python train.py --arch="transformer" --model="CTC audio transcriber" --dataset="Morse code for random letters and digits, with fading, noise and interfering tones" --train_examples=26041 --gain_aug_db=6 --input="waveform_16khz" --tokenizer="char" --vocab_size=41 --norm="layernorm" --norm_position="sandwich" --activation="gelu" --mlp_ratio=6 --head_dim=16 --fused_qkv=false --bias="none" --qk_norm=false --parallel_block=false --inner_norm=false --moe="expert_choice" --num_experts=4 --moe_every=2 --expert_mlp_ratio=1 --experts_per_token=2 --shared_expert=true --wave_strides=[5, 2, 2, 2, 2, 2] --subsampling=2 --layers=14 --width=160 --positions="sincos" --optimizer="soap" --beta2=0.95 --lr=0.002 --beta1=0.95 --shampoo_beta=0.95 --eps=1e-08 --precondition_frequency=50 --max_precond_dim=1024 --one_sided=true --adamw_lr_other_params=0.0021 --ema_decay=0.999 --steps=6900 --batch_size=128 --epochs=33.9 --lr_schedule="linear" --final_lr_fraction=0 --warmup_steps=1380 --weight_decay=0.1 --adamw_weight_decay_other_params=0
Rows from block 10 of a small CTC audio transcriber, named by matrix and row number. Rows with one number belong to one neuron. Each number is 128 + 24 x the weight over its row's rms, rounded and kept within 0 to 255. All counts start at 0. Numbers have three digits each.
Before each neuron's rows are labels from the 100 clips, of 14976, where the neuron reaches its highest value: "lies over" is the class under the peak. Only what is clearly more common there than usual is listed. The data: Morse code for random letters and digits, with fading, noise and interfering tones.
# fc1: MLP up (model.blocks.10.mlp.fc1.weight, 960x160), inputs 0-79
# fc2: MLP down (model.blocks.10.mlp.fc2.weight, 160x960, transposed), outputs 0-79

lies over: the character "g"; the character "z"
fc1.27:124146158144116111147143158142133127112127159174167137131121113117091154148142136156110120125101165129158145128102118166132139164135140134144162158094135135130114120114151110106129148149126110081098098139154141128124136145088166092106119117
fc2.27:137114117072145152155098132122154108141162110117136134125118130133132130153028131098159130124124129126119120107184143123123140131144090121149109114148148107142152165159147127152132120071122106159136190171120151101118134119139123142145095121

lies over: the character "i"
fc1.40:136126108104101150112115150117151140099113109162130131099096151148111109143102095143129117157123136106124104167129149130120104134151097150103131103109098103125130109174119159107131102120144108129089162125165150129173145106110126132170152129
fc2.40:177130160175161101150129132096098092125176148135131140132178085123130120139134133166130135078115126150119123135117160110130093133112122129127112150182188142133109131107154128139095146167128129115189122132122119132135140147119127137141092078

lies over: the character "0"; the character "9"
fc1.291:111112107174125119119109150155107147129091141100135155169139120102113135124153159093123151131098136178108153085125120109133174154079124110102079120081134124135093157157134113104093087111103149105134111145123174152129099140206142140140125105
fc2.291:131163126151165141123158132133071131132157129186114122101152137155124069103101132126115105079148141132134124156108086126136145147141104167160130135146082187129130138157087108147143150133113184132068098114134133151085109146142129159102123130

lies over: the character "4"
fc1.411:118103140167093092168109126132106156158126157121146143110147108129109128128159112088103125125102179144134097141144138135153088117097110114138156138068179114128166155115135157119109146132133148108098103135107184153138099161143164127133151136
fc2.411:163108076096156128120120110153120108151138103119117092147148110136159128153117132150083104139124086173143145095131127138077156176137125122165140138136079143115115140159171120181107111123128133134173119115135132113125169090117117152090118128

lies over: the character "3"; the character "2"
fc1.327:148156148091110172090147179153162134130130108147103114130133152147115188075185122128148154148109151113113130097160141116123135109161144113144131146183132088134117123109146123119091117138124114120083131099141128111110136119122104084119077122
fc2.327:139103098139117134148144167123106124081106125117106122151161102114137131163067103129123089119108140102134141114140119102148087149086130113122174134134110145155163126095133185129167132100159116138154177147168141142118089118126149095100151149

lies over: the character "x"
fc1.125:121136186161122115154122098111129127134078154116150158170113145163146180159150120123167130127139156118139116121164130120115149165144132089153135110154118125110091150136131129118146196097090116143135124133156070102154124136114144082084116143
fc2.125:166118095111112107111130137115101113155086077139118127134190134107173065123116126117131116132136144134141115128115093151161123114066117114121128141146181143110114136096117143115087127154146130102160142120069139120146117145151112139110162136

lies over: the character "g"
fc1.751:087106156156130096158120154164104129133105127099158142135123080067114144176104124098141109146081134151153135124127111196141137154102115162123105138066137137137075166107087098133147146123090115103122122169128122136126107127142151124122126127
fc2.751:130139126105105176138084114122113108164137139149164138124108136169111137102082094139120133130123139108100136105107116124130133112148093118170140110116158107109132196157162109139146109120090114135116126103104149132137130094088100172119147094

lies over: the character "l"
fc1.158:122148154122092087132118181141123131131180173174142152103133126108105164149119129150091161133122146106148148136085132150142135147187108135150181176093118128151123169113138119140129102101154108079151152141123120079118110108134137099164124089
fc2.158:148091159128163121147159120123108107109140112100116115155119137107127132133095099121171101111092150163145097110141151129143113126136144125098113099172143128149124128106106152162129114131107105138090148153127195129126165122112121145108116110

lies over: the character "b"
fc1.626:136149151119109181095134141158149136122116121141148137151095126179083155097150138137128138151181138119131122116096111134113109151123137129147172131139107143110115114128107080113141165120073140133127098137168151079153137096081122116102092091
fc2.626:132120130128111076134120103090123124115108124134110100122162152103118137157050121114147110125099098127120151124140152120145119124108109103117092142137139117159121132109134159152132070112166089129128225115085147118135124116110132134123127153

lies over: the character "4"
fc1.205:148136082127090132130151125156120088076128143128114124109132132080125098133135132135129108168137156127097161130155119105078088085112153117153107179108111145130156146144152094117098136111111119111132142199139128149146120121112158134101089188
fc2.205:093165107137164147103129145099146173146123121126147106085165172116125129102097139119089146140146133116148104106099095109143120172114135090133090083112108122107095105159126119127161147143120166152103061135129121099116120128160127125111135105

lies over: the character "x"
fc1.529:143121112134160110160133099096090128141142109093138190162153135130110079138079166139158134114139147136094103109146174129127144094120131112100126150131089099131088131168156156108110130103133149134158126135155120156153139103137089134098096126
fc2.529:120151102160144090150092156145136118105093144136112104089125143123112153163208111121130094126167120160153129149130103111170127144168131121132139069094114158114134088094109149125142108169124096169115165112102118118149116141109137163129131150

lies over: the character "q"
fc1.156:103173159111142181133155124134092155107097129109116130131066160159152109103116138145107133122150107110149107123097139104123118150111122164125125110151113164104123124125091160142133136150139123135069161099133098154154127128078135136147111130
fc2.156:170129128129135087119079087082138052148161130134151112126162118100103146118142119135117162143121136099115086154141138111120147133109143117177113110146146118176139135130159097123110142170122148153181137135137158123129156157133142135130120092

lies over: the character "p"; the character "f"
fc1.241:128168206153085132134118159127099167119138134138137104120152101134134126192146146119180130163122133131129126088151152143121127109157125145119097159120151137099094132106118108096087096128124129122145116143097163096103105177163151083112107123
fc2.241:109115109134138107126121123137099085146126145086082124125117170164126137118087109117093121108111124132125073165166093111118078125112119131157138115160120098149140159146163155119109139116128080125140189099138144112133142109141165146103121167

lies over: the character "3"; the character "2"
fc1.711:122110144138092111128123128189087183142095137124141131121162114156148131151144141132126128137108153126135158114119117112135124141091097133114083172091097132136098170101129113155076150155129148098132073188135150130131091136164145124122085137
fc2.711:127141113121160161154142149130129101107101134129129124112143140092112087130097173108094143124130090146144111122152140147130126144126115143174165117096145145131152135155140094207116140116128117125119088096125094160110142137169151167133150128

lies over: the character "1"; the character "2"
fc1.219:078132137162128178128135154110123151139117151098141118153121146156113158152133134105120169156108135122101150134151110122100144107106163156140104129118167151124125150152142131163132128128132151152115101162148138173121109134134131138091115140
fc2.219:147113133048127131135134102154129105111143098123094131113124158091145088155116123112116133115135116114178164112145133134171137144115122117119152160133082124134129112074087123179086128152114159127129136148126151118108106150084159118114123119

lies over: the character "0"; the character "1"
fc1.702:090144136127133145121135124124121131120135120148128137171149131149133149158098103136173141140140137139102155110171102155083140129126135103165109172083142153108150143153136140136107143131102154121164108162155138163141135082154130092109147146
fc2.702:138140091094103148093104130134098144130122169079123122100159142082184121081167147107088160116157161111171136129118092095169109147134110138082144119156147124142084142074089105183106138166105147125105093122113135147124119177102134133121123149

lies over: the character "1"
fc1.744:101186147141131170107128112120128145096115114116083118145116148103155115145086139102158140161144088107128165132137149138107154107115089099119165149127078130104093151107104137137101137126111132140133143147121101141152141093118090168155137139
fc2.744:149130123125135129113107100123114083122137134072146148094136108127101160115165137157135130115120116083131081138135121129116137109144151095195094113115173114155136132172125101113130125126119091119127122097099157137159118161142161153141114083

lies over: the character "7"
fc1.429:106166108131125149151142133135117109128147115102141158159116111129090164085111092132138135131132095114116121114101079207112156168129120155144139131078142130152128139168066144143087164163108113144112148151131113107121160122137135116113131128
fc2.429:178086132146140140133107148119081066146131138167123122149117145110164117129117136111128108123121140134121124143098121092126107104098150139136127120162128120139126132140173105126166106107115154144150116119117143102123072124090137160148170164

lies over: gap
fc1.176:100126120130123142126109148151086155111104090120101170168140103131130141146118131084129171152146163130128117108152182113142144124113135130181114197118142133085138136100161152112117154074138125106144123134112172151136112145091132131106061117
fc2.176:165149091122139114120132127124143109148106138093171092092123127091128147142114118133120111160145147164170116136153101124134136126129121154139124145159132120143105121104113085163092090181110107192150146150148131142136118106113140147119069144

lies over: the character "0"; the character "9"
fc1.171:079144140145135121149136154120116104127133117114099164175137133104070144089129098114142116144183146130105138090131097170116147155123077084138159120090168122135134166117080102135106116109099129136131103143135115145149146114142144118124114159
fc2.171:129120103112116124099078126120078102128132134144138092131159148122174112133104135134135126075133125096152134162127119100170093113111168133094134147153142134126123162118117147135125117157106125129119117107142160111109072150149150144109130163

lies over: the character "p"; the character "f"
fc1.134:144114177163165141107117147122113172121093114133146172113123088145132160136151149132159137157151109130152096084129099109107150163151117152097096131142115126117069136152127086085075141133085119110127115164133114111141172089119172080086135114
fc2.134:123117187131117114128119166101110119185115127124111119139141150089139086130114142143101105111098144132093093121127144145141088117088118133151152138103186164120149150065148146120122107145156088118137192117088138137153113133136117135127123174

lies over: the character "l"
fc1.107:145168174109117109159112119139148151171146128178172164108131130104123159182110120100078116133078133097152159107087117167097151152175117147156116153146129150133099137109135099139166163131152121140152133130106139127143104117134110126113103111
fc2.107:123084127079152163101150123107122148114103110100111104126122164124094114093080116148137137147149129138139119143133145138099099110116135092103123115151133121134155130118129147147112082130128119108120124184107145111097143169121158091144097135

lies over: the character "w"
fc1.232:123142127180130099125123102150162098153102165126083128151117114162125131142145142091188149148124130102118154095144118163136132153116080144129080143125103133069105175099082124146113179124131157106116136130112093164098130122101105120166146147
fc2.232:131133121105122151134122138146146113094125114134093124109155154165155107121118106156121122174132139136121119146133125127107121063140138156142171166109182119137104105139132137122106129120136067148116093117101137085164126118135121162153090118

lies over: the character "3"
fc1.622:125123101149097182137126146148087163143129085132142102113150131141144113191080129109139171120137137115145127135142132111134125113111153137119129161157123159107148185142174090172120138151154148143159118154169158160136125137135135121128118137
fc2.622:118127137142168123131154092132141091100132143064151148102113111096146150075196147133098123174137123105144154105125130105137120127129108141155139133133125109189118086125153127163131079122120160146149135107116115145104090138112126133108089114

lies over: the character "r"
fc1.101:053149155133134122152101117139098117134116151128123153104125110094113139182121139116120128133095120151121144129116138136133119099168121160144114146091089137130117149107165164141137141067165104139109113126139151149125105154111101142081072151
fc2.101:165124090124105157142121122167130136117138075088153108161084130129145168111101106136088150118118142104125090126141138060102135179121151143154142130157135125086155146168149109134103106118109137104148134177097158150118133116110139134122134115

lies over: the character "q"
fc1.664:114171151118139141134165098159092104103098134132126123094129175146133110090115151147127117136086081125099128124085126141092123109130146128127151142171118108121134099146139134188138131115110156159058135124125129167143140147058128167135079135
fc2.664:171125106146119109125116110097127121118100123101143106134142084124117182132150101121112149119147127105145128113116128095145143123113135151183098111097110141147101142126147124126097143151180147148171174107160126129144104146160134106152163115

lies over: the character "r"
fc1.0:063113167120145110155090144153085154139117149119148176117126072119122167179087134061119127126083102151133102109162122170131111130149095117155121155138127144112109149098115102157125128144117122122122128146103136105133109101152169132101136126
fc2.0:153125124128111147163117151140123148132125093161155071144096127128143107114167099163136143125138130095124137113101106145146156143140142146121138092083134119104129155136135142141153130108132103148122124114110123161104160121123091119115156125

lies over: the character "x"
fc1.678:118090131133142139169126139117150164112073117093148160183121172131101104134104093083138136121129129125134093104097153172154138123124125113140129117094116109093122111135139166099121157138121157157091136105113122144139141136095161138116143120
fc2.678:168167106115132078115132095141081088150146124163140109114126113106136143147123134176101141147115142143147090137179087089118131134144141116133138117137109110176131105189156129136144112138131148104182147114126152142123129122128107158134141127

lies over: the character "l"
fc1.105:123155138149122116136118180150108134116140155108156138117126112100135129166106126128135125154100105139143174080120130175132139138150130180098128165137100136134087152159124130158131114102117107132165162162119123117150149124113136131167157112
fc2.105:141082146127100102151127117117099124145100118141117131114118143122130132132143119170116109112142110109140081152065149097096141113116130138153111100110141114109117164099136138154130111160132080120136156095097147103111115088173124130107117140

lies over: the character "x"
fc1.407:137114139131141131165119134150141128145103155134158170151160202118122146126121109082144125154127127115123124106083130133157152156145168117143145118116089112112120136163133131117132140124132156137126158144121092156138133133134159162096122127
fc2.407:127156141133100118089142109130123117115105093140156111104112082153128102146116150156143135143114171138116119138178096117128114092126136099120141115085124109127141105159100141138168123125118160094158117096112152113106116156160103097120144115

lies over: the character "q"
fc1.592:093115153129130131122111122147077167151149141107181142118159118111115141163136148122140132114109113129115135119135120140141149179105110153099124198082127086135108160095108098130115152121097140108170130171132122133134116134134164106109121146
fc2.592:125120113099127153143116121150150067139124130092161101069117122116149136106110151115118137138112122121134114122104072152127122102105123144184107109146173172103112162175139106166108131111096112140100108105130161139170130107103120158140102079

lies over: the character "3"; the character "2"
fc1.92:090114131163132136119162180150118163148107086110134076116139149121116153151115167068094166139126122137122137120126122092141117105091146168123129194119112151128098176114101099166110122136132127132132118150124154166123107190143125122127126115
fc2.92:122170130124132170130134112157142097109132142092110167119132118146147131120100118151097148167117097115136158143109152151103150130108136148126167135142136133136107108103154126161128159140138152127151151115191127102116106133119181126097095142

lies over: the character "4"
fc1.382:133154160117132114144143123143146155075132090110113205163138131162152175144150127158174132138161104128141106106167113141097152157140126118145136115158117108121093125154140132119112145115119082132152136167108077106132143087135146088090093121
fc2.382:129131131143109112146136155091096077163093144128140076097152120088128091135084123110146101126141154121139088130120097126153095135126106126122139090115189153137142159083114144091106148128114121114126132040109167130159129135142111130153139105

lies over: gap
fc1.198:147143117097088153105120144133107079110114140111110056117123135172178094073137165117139140125135110111133145117129157092130124088134079114092132100134164124168162122165112116106103084101152110135131113114141151114132098095124108179111123111
fc2.198:132159102137144091126096098130108131120152123148053151139134143136103131143119098111137129113130159088105089140143126113128123098132130135090128143157110093114149138099158139117104132118147082099111162122173119076149149115146164105135158169

lies over: the character "p"; the character "2"
fc1.197:076140171141127130136083128128119155117147064177152136142154065123148120181077129082162138124105112132129102109152163189133141117136097133161137185101133154114100136114122122113098135123113148144150143136132167131120107141124134104096119140
fc2.197:155136120100144121167093125136117094161137166096113128105112163148128145104198121141103135151125141109097114086138066096109117117139139133108111083119146110166141162133149138147136150139127099116129142126146123128148159090103140150130123112

lies over: the character "7"; the character "z"
fc1.221:119158150140145151138143155144111099127091154150149111086119119106099158094130124150099130132125127110134088129100117162105175151101119126111106133122123142158100137173095073112114128202134112111097144144145146116094132102104141138149134064
fc2.221:166124124122143153140070120085123111110145151106108145139143114106134131135075103126152132138105104118136135117163176133124147119153108123179123099132144128167156144130149137109149133082100149142159185150133136110136151163053122170142134143

lies over: the character "x"
fc1.56:138144141129133151173122133138084104116111140146101082117101122094120149161175142144153129154113123117130131110082140116100135102142142119134111123140151160083107156149170187098144160134151129088147133130110177161143121090104123119144121147
fc2.56:121125127129141140105129144153123068132127106116157146144121098165127109115065120112131127145090127082177103156171108088134123116142151118169181169142088144126159129159147106135158118117107139187163141149145150117120119172105113134115100116

lies over: the character "b"; the character "q"
fc1.185:111132144147119110165129142152139148113097126137174179126158153095147146115166102103153138137114138101158159104101123122134192177133145101127095109092147108158121119166135095110105139144123114129139107156149089135108130088164170128153095118
fc2.185:089145141111120152097146120124086088124124126110136120159092123141113078131065106126153098090099111126140118128147109142140090133127099149115149134139098144108150173140115137084138089114118174099117164133137163117105100151171098102097164126

lies over: the character "7"; the character "8"
fc1.99:116141194141142110132136130143130112152110109138140108106124121143122170127129147123137131169174131097153119102148102149111125188156143153154124135133130126134093108107113075123151177133120121157148092140174131079161124087117136137067094140
fc2.99:105106099094133167124125097103157153135152153093115124165142153094143100100095101144146128128095152122126115140105121118133124065116128099134109104143148074125144173114141147102117091135149091137131188131065155147111128140129151093144129145

lies over: gap
fc1.700:183109119096136159156124101129147128145134110110105107113140132184110131116129090115101123124125142101122098142116153097119152111135108131189106113136081104139139139155143115102120139145119157136145121129144092121161134113122119134140117156
fc2.700:100143141152097104140138122122119082090101132102119153145154141116137136143131145121076105132127104135131119121111120142149071152106123131091091125140154151153105091122117122147114122131135086110122119127106147073133106170144103101116139106

lies over: the character "g"
fc1.544:110120162153146103159151161172127139132141138125141142118151113086114154157091144088109113136080128160162180114140122176146170157134127140128117152084136127151095166106105087147122125138115128118150123162142128127132095119171132124122117123
fc2.544:099147120122117190129096170127102163129127101111131129160118129120079103098100123149135161146134137094117128111102137117142112100101108133117134096114152151080150149128184123157132127136135097088098116105121127108094114148134174128132154137

lies over: the character "0"
fc1.152:065122110152155101109116116143131138107123123168181130118174122128135119117146136124128161131083125127167113126154111132142119157138141175137110134142133123147141149143151132143110138133122101087111119158075142139130123118126147186105120128
fc2.152:143099155119139158129145147146111081145136140138137124143072107112145094156146165117138101117131108152142136129122148147117135122112138112165136144103114158142143138103109097119150114097123161151131104145132125166117145116132094096113146141

lies over: the character "2"; the character "3"
fc1.767:115150123110113155106129136174101157120123123121162182128133072103112123167132156103138181157098149155116122133119131138170101171095113160109111169094137134119120182107104073135094128120099134144123140157105168161095115137124131137106115143
fc2.767:108145110144131155142117127087124112157126139091155100093125139104135130128107111136097125126129129161154145132140122124129109098116093177172102125108143126140124112139146101162125112133102130138135125106152134136166150119134162155114074111

lies over: the character "r"
fc1.712:101180143132154133139122138142115142116149137150135159107117086106107118171105118117082159134093135164133110159158128133143084118172149134112171178130116131128128129137116111118117170097095141129132130161085130132152114092116123140102167168
fc2.712:129092175160109144129122164124109123160127142096124119165128150141172144082176111139132098124165108105141135113102119127141130147110104104157091099110182142101134131117125126160155151133132086152111132157096105122122165150117168139120129103

lies over: the character "r"
fc1.546:117144157145116117102108107143086103152142108110117138117127127104118130174126109084099128160111142145104127114166083193153150139153130162127074182083109135103121128120128093108107143177134110106158156135116171139116095110151142095133145119
fc2.546:154134089117139145110139167136140142092114137127121139148118141145125130089127148166120162157122129095086128111094153082124116107115132130138168121140153150121137163126165165175132117105123107129117113139098098127133135128111115124103167158

lies over: the character "r"
fc1.201:128121149123142111134109143129088133102149146129147115135114110063120095163111106181152122136092128103142152098106141180104141144158126144114164139128122119134105126142111152123119147110112082088151158135104133182102130093154083120110143116
fc2.201:136122135112115169126121138137148105134128107099136152105089118151103170104148101147142138139122123139115089187115122089150068118126185130146108126099134147119163158139170102120148107145091117130116119119102182106176159092089151138159094100

lies over: the character "7"
fc1.621:077144146164137127168138169140135098089142126112160143151125143094117175099117099132097144153144116086139148119078134145133212168147168156139118148155142137171116125136094112142139118139140101123138116146140143130114111090122116144114080151
fc2.621:189159114119130160149119117114110140126134142127132139152131124098125075125096095088144118115122115134124113098154155143138091134116150088138107108113103118146128167147113151128120092124146168156141169114160131140107137157103171113162159126

lies over: the character "l"
fc1.6:102132173150114119173087125126127128145143137141182156107120097092115143186106092115121118146096138132132160137113142168113130124166127161132139118101120155133101115106123080159141132114129124135147123159137133134109106084124152084131133157
fc2.6:152123118120156090154158126114097175120129130116107094148108141126124111090086125150118145120123111106082074090106119133121110165146117141179122159127138106130124197143131145135141102113101085122121124129099174102150151140136109143146147091

lies over: the character "6"
fc1.300:143145104114123116107139116116120115130133108111113075145138138151078149112143126157098126135135159077157133088091145085155128122116116132140136112132121121087127135183150123127145120156118142147099136110168101110152141142090127176159127128
fc2.300:177129158138132169119123175107108091092102164137095144115133169087142113154097101130113159121114101134116112133128128119142144160115116133113106100136113135155155106113130155142080118145133120122142162112088161140121133157147129141110087135

lies over: the character "g"
fc1.560:090122169149148094156123142175103137145112153107160161133135110076123161166104149069132115132084133154100150126121108176141138150116116167122092154089117113128099163085105111127119114121107124101124117186105122140104091131153154139113133155
fc2.560:120142125114108155153086132117122165117112132144148110130115130165113085130097107141132118150094113115135125098107134151134116117147095131157125109091147170087133167175139092143143141114109075110087135136126153125129125110131130147118159104

lies over: the character "0"
fc1.122:149129147152156146132118145131115133128104128122154157150116114106083120134135140082163099107112149124148135118144114112118160156125160158112080147096159123102120167138119126109129136148122162101123132153151128162100131105163123157132131089
fc2.122:143112130109135113137152109149097140126158132148115111143141133155151126169140119155084129111132117107162090116115114151153118135116092163126136135157138180129135133122137087150130120132119068157145095089106130123144152157139137155112130133

lies over: the character "2"
fc1.610:099138168145123180159121109142087137154116121113134144114151114113132156133168182132155149119111150128143102091117112121103116106099133159161124156074139147126081203136115149143135068174128146092114125128108148121117106129133098096142083110
fc2.610:142144136156157116114139169141148088139149132125120127138116145156135115129060126121108126143112085102152148139120147130132126126133136120122119148102063151131166111140129132165089177098115144182150108140145156124114118141119172066114134160

lies over: the character "7"
fc1.280:075162131141156165137121096143119092119115117108182136083129144137132160083079134136130120135132099084132111095098150129134161144137139118106124130112148156175117154104075083171114158159146147126111105134130113166127128109067079176134178126
fc2.280:160106135107135149129095132120133088141158135097091145175107117094137143158153095120090127130131145126118101116140142155132132116120111135178117097160123105133153139171153127116143120124114148162156154128205159082122142123140179111164106141

lies over: the character "6"
fc1.148:143123114116125134099142111119159089123144123111115106138158130103108120093142112142106182160163159091122147115116100115161137147126118098178144127099131098119085139160113129098128084144116126151186109162143121138130134112128093163088110115
fc2.148:069138126155162157119112117139132110113147109141098150144136130114126115133087121093164107113141123126142109107168134136126126122166103080071148108105110108145131130111112156143118133100156125135107151121147143126129155144158155135119109105

lies over: the character "6"
fc1.756:110125149111117112135164140155127112133141121122136142123146129091163112165142159138093123139102131160119161120155115133135127132130170162146128117086135122132155153101126096154148152133118092064124124184106126122128124156141127123086139136
fc2.756:132125131096132152135109114118132177126119135110157136100108120156123130117117155122134175142136131123146122140099138180136107163121104114125120147109101139108110138145148113111111163103060162140083078117112106138119129127133133115169141113

lies over: the character "b"; the character "6"
fc1.691:098132098106160092159119122129160106148132103157146167108153151114108130109177103094110157123169132116152111141145116132135177189107141111118131097106124114159112137114091091111110170089140114141093106127148081119121148081139137147121106140
fc2.691:113151167165096153082099143115091116109107154134124112157137115127140130156101137128164121132103165157102132119145140103136158105132107083123139101111136101101111136166121157064131103119132167101122141125127161135104124156135125105087134140

lies over: the character "4"
fc1.468:149120068140090157135151127147086085089125138101123133144117100095102102143122113121143122154156138110104157144129135135100130117089142108161143144135109139135116119140155138112074072110115114144164154141140137154147128125119157125096078139
fc2.468:103159130122135099136097144110124167120109111132133161130178175097120094119127092099093137092178139119114115111141103085149109143124098103124159105086099143081102150160088130145168125139149151099133106127157138115108140111161124167107121096

lies over: the character "7"
fc1.307:114163135146094093142118155158109110117129149138134147115150131125133150137128099148138146159130163143102128126125104152075116130138160147134144163082148143118094134152146117136103141115103126124163139147146115126113120101141122125128107143
fc2.307:116097136183122133137131092101130147133127133143117111127119105102116110105058122127120112104126142107130089110099152136172139096160135134126094100107135118104141170125105136131189104123142132143116145096088186110155147118163161141133144133

lies over: the character "6"
fc1.467:111098134111100139128125129143177137092142124115126133174150123119113151131124094120121163171156130103137137124100099168162148170122117120156138139118147089126092152139141111100140120114121115153153086138141158134105132106162099112113055098
fc2.467:086144142137148128090148131116147128138133114168114112151148151092143063163111133106164092110117115165105127123162125116134112122162111095106139090105105153129110150121086184120117120117157156117104152086142127122137124183139160129112179137

lies over: the character "b"
fc1.595:143138137094100090135136122176144119136129161183106128115114109091092151120137041175102124167125132109119132137130127142124137151128123145137166121107123105104103121145134107123126156145121086120128142162122113088125130091157101133134074122
fc2.595:102112130124149161090155130092115135128085116094098148165133117127124074143086169091164122123115103124094118100142139136110133079132115124090132129151122128147150150136084165163087108123142141132153159099132141146142103153142143125117137117

lies over: the character "3"
fc1.446:146160168131155123121112140136149198113085101139143138148127092123082121163140119091126119136142152158138125143159109139120097110110138146132138126079207136115154135142129119104120122126116118129138138125092181115149116107134139141136125087
fc2.446:156133104138115179086194161148088139151135109152071150108143139122119147110152148153116158139129136083103120118119134191123118139106128086098143179127104139091142134099094126172115107117121138155146124134146099118160123125096163146095113182

lies over: the character "w"
fc1.399:140126192138115159133113154153099159154115173131170126114127100105095129163142137110147123113067155156126125117152101189125125155138107131116132137069109124149129128113122167099100150156107138117140130106114134154113097135143122129109179116
fc2.399:091123088069117116140133112143127090120132093119122149124108141124117161113105123170105110164142110122104130122149122096114098098105134164136171143139171177101112127116135109163163117129133101115112104132118145133176132105089137130139110072

lies over: the character "7"; the character "z"
fc1.734:105136189127120066127107149168108139129097116164136154158136103088111136137131108097079160120112141092132139103105112186132167131106147143124105166108099123116100130096157052134101152129141114121125138159160126144107116130153119132133078135
fc2.734:147127091105115176129133136123128160081135156137112120121141149148106137114062139119149124156134128125108165120156181125147135117156109111118082081141111128153153165165096169134121115095120137146131150143105115098125120170120135111106153104

lies over: the character "0"
fc1.387:081135088124131138150142152115103142127145117092119141126125120108115120116086143096097146195108147161102134121149126118119154125105118127177090173121154156111123155145134078141137083136101121131105109151109130137083105123153163163107127120
fc2.387:115115156074146149132098112132161132122092125126124099135127107064156111155135145126110139082136130148154177117134131128157116158138131172123120116134077158125135110115142095164086129129094171151136094137132165129094142141121144102090136144